A small image super-resolution model, trained from scratch.
Model: 2.67M parameters, 32-pixel images, arch unet, norm instancenorm, activation silu, widths [64, 128, 192].
Training: muon at rate 0.0052, 9700 steps, batches of 256.
Data: trained on histories of elementary cellular automata, time running down, 147500 training examples.
Rows from block 7 of a small image super-resolution model, named by matrix and row number. Each number is 200 + 20 x the weight over its row's rms, rounded and kept within 0 to 999. All counts start at 0.
After each channel's rows are labels from the 100 images, of 14848, where the channel reaches its highest value: "place" is the part of the image that holds the peak. Only what is clearly more common there than usual is listed. The data: histories of elementary cellular automata, time running down.
# conv: 3x3 conv (model.mid.0.conv.weight, 192x192x3x3, each kernel summed), inputs 128-191

conv.21,211,186,195,247,193,225,191,196,166,170,200,207,198,180,178,240,220,161,209,217,195,201,240,210,178,219,223,210,189,213,171,212,216,205,203,213,215,208,195,191,159,197,172,202,225,211,204,191,194,192,165,218,208,215,228,221,195,208,214,208,233,214,222,181
place: top right; bottom right

conv.90,145,175,186,179,195,204,218,258,231,200,181,195,169,185,215,201,199,181,201,207,178,204,217,200,208,215,223,223,187,216,202,186,220,203,181,177,177,221,216,225,161,204,192,187,229,238,177,175,211,208,181,227,228,207,170,187,203,195,206,204,199,203,208,212
place: top left

conv.109,204,216,207,226,208,182,166,158,209,181,234,233,213,200,205,175,196,166,192,197,216,163,212,199,187,191,172,188,215,146,179,223,205,205,201,233,208,245,255,222,198,210,216,224,227,196,227,201,198,191,184,223,184,211,216,197,190,230,186,184,213,211,197,194
place: top left

conv.47,188,200,206,190,180,171,206,222,181,195,176,205,194,196,185,213,210,233,181,233,168,181,205,193,207,214,223,190,182,213,194,213,208,167,173,251,203,225,215,176,219,199,206,205,201,224,206,213,197,188,194,237,204,187,197,218,231,210,229,168,184,221,203,210
place: middle left

conv.124,210,193,185,201,187,206,217,173,227,205,213,232,189,191,227,193,191,203,200,193,168,208,170,204,185,210,160,175,196,236,240,209,199,209,220,227,210,168,206,197,207,208,204,197,211,212,214,238,214,235,195,200,198,198,182,208,208,161,211,243,177,217,222,150
place: top right

conv.19,175,214,187,204,190,203,190,193,164,219,178,198,213,204,180,225,186,195,178,205,205,230,185,172,207,195,196,181,199,186,175,209,231,194,205,240,226,177,212,203,198,204,191,196,196,204,203,182,164,186,170,210,184,195,219,233,188,171,204,193,208,215,188,181
place: top centre

conv.17,228,188,198,220,214,187,199,186,204,211,236,186,202,197,168,203,174,188,228,226,208,257,196,238,170,184,214,231,193,210,198,180,235,227,178,179,204,163,171,201,201,171,232,191,183,197,198,200,213,226,209,201,172,183,181,183,176,217,190,172,215,164,189,196
place: top right

conv.157,184,173,193,198,222,231,228,212,197,221,219,207,233,222,183,203,176,181,189,213,246,204,180,175,184,169,186,207,212,203,232,199,170,209,208,205,183,178,195,173,223,212,192,216,215,182,220,206,189,217,194,150,208,202,239,187,218,233,172,189,206,170,201,232
place: top left

conv.11,188,165,185,200,221,212,216,226,173,187,221,229,210,219,189,208,187,181,163,215,240,188,188,208,185,179,219,181,217,206,184,197,195,183,243,187,203,188,192,234,162,222,226,185,207,181,224,196,160,228,189,163,168,202,223,199,213,206,212,191,192,190,238,203
place: top right

conv.180,172,185,156,175,170,190,194,215,212,214,221,215,247,199,179,177,186,214,222,180,232,173,186,197,241,183,205,216,212,223,237,185,225,198,223,175,191,209,219,204,187,227,213,189,170,207,200,243,195,220,214,146,192,218,193,189,221,159,194,225,198,186,208,163
place: top centre

conv.44,174,200,210,218,203,167,191,210,171,214,153,158,157,220,208,198,185,181,201,210,212,182,195,169,223,218,191,158,214,221,192,213,184,200,212,199,214,229,165,217,196,224,212,186,179,221,182,199,207,227,175,221,170,199,183,209,234,168,232,208,193,211,205,238
place: top centre

conv.77,218,199,187,238,191,205,198,173,214,145,195,187,190,166,189,209,200,236,171,219,223,194,186,195,210,236,191,240,162,191,186,207,214,203,206,178,208,198,148,193,186,222,241,189,183,167,177,179,191,226,184,210,204,197,196,183,173,230,181,211,207,223,196,200
place: top right

conv.104,232,174,191,208,199,236,176,200,215,218,214,218,194,215,193,199,204,234,180,177,185,174,221,223,217,231,179,203,205,187,196,226,178,174,210,205,201,251,199,188,210,200,188,179,198,190,210,186,182,178,211,219,187,194,186,224,203,211,158,195,180,240,189,181
place: top left; top centre

conv.110,186,162,183,195,229,215,200,261,213,215,183,159,191,163,151,212,239,173,185,214,191,183,228,200,211,191,185,205,201,229,219,197,209,192,211,216,188,206,231,182,188,211,185,220,189,189,211,198,182,193,174,197,193,191,208,184,184,196,205,160,187,207,210,230
place: top left

conv.141,223,200,226,182,199,164,215,225,194,164,222,232,210,158,196,204,190,178,168,186,215,213,168,218,206,175,184,209,189,194,179,195,212,176,202,227,222,215,218,220,170,178,213,211,211,226,209,222,217,206,167,192,160,213,206,190,182,221,198,202,203,213,204,217
place: top centre

conv.69,240,236,186,193,181,217,184,174,197,213,217,223,211,173,214,177,211,193,224,166,191,181,181,234,219,195,195,206,217,212,175,182,215,183,191,217,182,215,215,180,199,211,224,198,166,173,237,215,199,221,194,225,225,234,163,206,235,184,190,204,207,199,222,207
place: top right

conv.89,180,203,228,214,176,229,209,212,227,238,220,205,197,206,203,226,177,215,174,181,182,226,173,177,201,214,194,212,208,210,197,212,202,171,186,220,201,202,223,207,202,168,213,229,197,219,221,185,169,204,209,187,226,178,226,201,187,196,196,213,182,190,183,170
place: top right

conv.0,171,198,197,167,229,221,176,193,244,168,194,231,205,215,211,215,199,204,222,216,194,219,216,207,212,202,168,149,209,170,208,210,180,215,226,218,179,173,195,208,217,207,202,207,200,218,208,204,188,213,202,221,250,194,195,177,200,187,193,226,196,174,234,197
place: top right; top centre

conv.25,182,171,190,200,211,203,208,233,166,206,184,194,210,223,177,218,227,177,177,194,212,246,217,184,223,245,211,202,183,231,221,225,209,221,189,167,163,180,183,171,205,222,175,226,153,194,157,193,193,212,178,172,185,192,176,207,222,171,189,194,161,207,218,233
place: top centre

conv.76,220,194,217,181,184,219,216,239,184,212,189,259,198,198,192,193,183,222,228,212,206,200,204,177,190,178,202,198,182,208,201,171,172,191,224,236,227,192,196,218,202,194,191,206,187,202,209,206,213,194,219,177,217,192,197,208,210,238,211,215,189,174,193,201
place: top left; bottom left

conv.191,226,199,209,157,212,195,177,227,211,198,189,218,200,184,213,218,220,188,230,202,198,180,214,212,172,199,189,194,199,223,205,219,180,208,200,218,210,207,198,213,185,215,230,159,225,171,175,190,183,236,210,222,220,195,218,254,209,213,199,207,195,231,214,189
place: bottom right

conv.73,215,193,216,205,182,193,256,206,215,228,184,184,177,193,175,229,185,194,213,215,221,207,178,195,167,204,196,165,164,204,197,222,221,209,198,194,210,247,243,203,205,196,186,245,223,199,224,215,186,202,212,219,218,201,218,202,181,230,190,183,209,256,174,202
place: top right

conv.8,205,185,188,160,239,215,199,211,211,213,208,187,193,186,198,231,237,182,202,210,186,230,193,192,176,188,218,203,181,200,222,212,195,209,195,152,188,194,210,177,193,184,154,231,228,199,203,222,161,202,214,185,231,217,177,181,188,187,204,208,205,207,216,218
place: top left

conv.79,220,188,172,226,212,217,181,198,171,234,218,208,222,194,233,180,204,215,182,201,196,201,189,199,162,196,197,210,191,194,204,186,215,175,205,229,242,175,202,191,203,190,203,239,217,205,201,164,206,189,206,193,180,204,194,193,258,174,214,200,195,208,192,201
place: top right

conv.35,214,217,172,208,171,210,190,162,201,217,226,241,198,214,199,209,184,209,231,209,180,196,196,212,199,228,179,190,212,209,196,237,199,233,211,231,233,168,186,205,219,188,167,203,239,257,224,213,210,211,227,184,215,215,179,222,205,200,176,179,180,198,185,175
place: top right; top left

conv.103,187,171,203,169,212,198,184,183,197,188,229,175,214,206,201,209,221,207,199,164,185,198,173,207,222,212,200,246,213,207,234,196,217,179,246,191,195,168,212,185,177,199,178,242,251,210,218,229,183,204,204,197,205,184,225,222,206,213,178,219,212,194,198,183
place: top right

conv.154,226,213,223,211,201,208,182,174,190,227,190,224,182,166,195,195,179,193,212,226,223,188,210,237,216,154,177,188,226,201,185,231,192,179,185,215,202,225,164,190,164,186,168,179,236,190,219,181,167,216,197,183,221,216,204,210,221,192,192,189,208,221,188,141
place: top right

conv.97,220,184,206,200,254,184,199,171,202,210,213,194,176,213,211,214,180,227,182,187,189,202,214,214,202,216,226,190,202,230,209,207,233,181,179,200,176,173,196,179,191,174,206,218,189,202,175,187,176,224,160,196,222,205,220,204,176,192,185,200,204,165,250,217
place: top right

conv.45,222,178,165,199,217,173,171,223,203,206,197,196,175,197,207,206,190,237,173,170,170,190,209,201,224,205,214,208,225,199,206,217,216,186,218,222,211,195,169,208,203,202,238,190,188,145,179,156,169,228,188,208,212,204,215,235,183,189,191,184,174,210,200,211
place: top centre

conv.130,228,190,164,198,213,222,217,191,193,200,215,171,188,172,217,203,229,240,184,199,198,201,221,210,212,182,234,221,210,202,184,199,202,150,181,167,181,194,206,207,195,198,198,214,193,171,185,159,210,194,219,194,224,212,225,188,189,206,177,186,171,199,183,231
place: top centre; top right

conv.126,169,172,211,186,182,230,204,202,235,193,152,197,169,191,205,219,223,215,187,232,196,195,208,197,186,178,214,171,199,217,210,185,196,189,187,190,200,229,171,245,206,196,203,206,192,185,222,183,184,193,215,186,205,215,206,183,196,206,211,202,193,200,202,213
place: top left

conv.48,186,180,176,224,173,189,147,186,175,195,232,217,228,181,211,161,186,183,162,199,182,185,224,211,197,177,183,183,209,204,190,198,212,210,217,176,208,204,223,180,183,220,186,208,193,194,217,209,204,222,240,191,209,212,210,197,230,191,189,206,203,185,209,187
place: top right

conv.125,188,193,182,200,203,178,160,171,203,209,248,184,191,210,212,223,184,198,166,184,227,216,239,221,215,189,184,194,207,194,199,209,194,169,209,213,237,198,208,180,228,197,195,193,240,197,184,172,211,197,234,186,198,209,191,168,206,193,188,187,182,171,191,196
place: top right; top left

conv.165,188,205,193,208,161,198,191,212,230,190,199,191,210,199,170,226,203,221,183,191,207,204,214,220,213,211,230,223,188,185,180,179,226,181,195,198,201,180,227,155,211,192,199,230,187,208,235,196,203,199,218,183,188,192,200,202,199,210,195,191,205,198,190,228
place: top left

conv.112,189,158,179,194,229,194,204,187,183,214,168,202,193,196,176,216,172,176,210,206,226,225,181,198,173,184,199,205,190,201,211,183,200,229,189,196,203,199,201,242,198,203,174,214,212,218,218,179,187,213,181,236,170,204,220,242,184,201,187,177,210,176,192,193
place: top right; top left

conv.133,200,202,184,226,204,204,196,236,203,198,200,227,197,225,185,211,218,221,200,186,188,186,214,202,209,189,184,163,216,169,164,217,150,201,199,218,197,220,201,201,238,179,150,193,216,206,197,200,197,195,205,209,205,191,195,218,192,179,191,176,187,237,217,176
place: top left; top right

conv.50,237,172,183,183,192,211,204,249,184,196,214,227,203,195,189,172,188,204,224,203,192,208,209,198,198,191,197,232,158,230,178,174,231,193,207,215,177,211,180,215,199,202,185,209,184,202,195,204,216,226,213,176,173,189,182,190,184,208,229,198,175,171,236,188
place: bottom left

conv.10,206,209,189,183,209,208,206,188,206,198,184,179,193,192,192,207,213,178,219,212,179,203,224,187,200,206,204,201,216,174,171,223,216,199,186,171,185,213,169,152,206,181,205,215,208,174,214,164,205,218,162,225,225,181,203,194,204,211,190,198,200,206,203,224
place: top right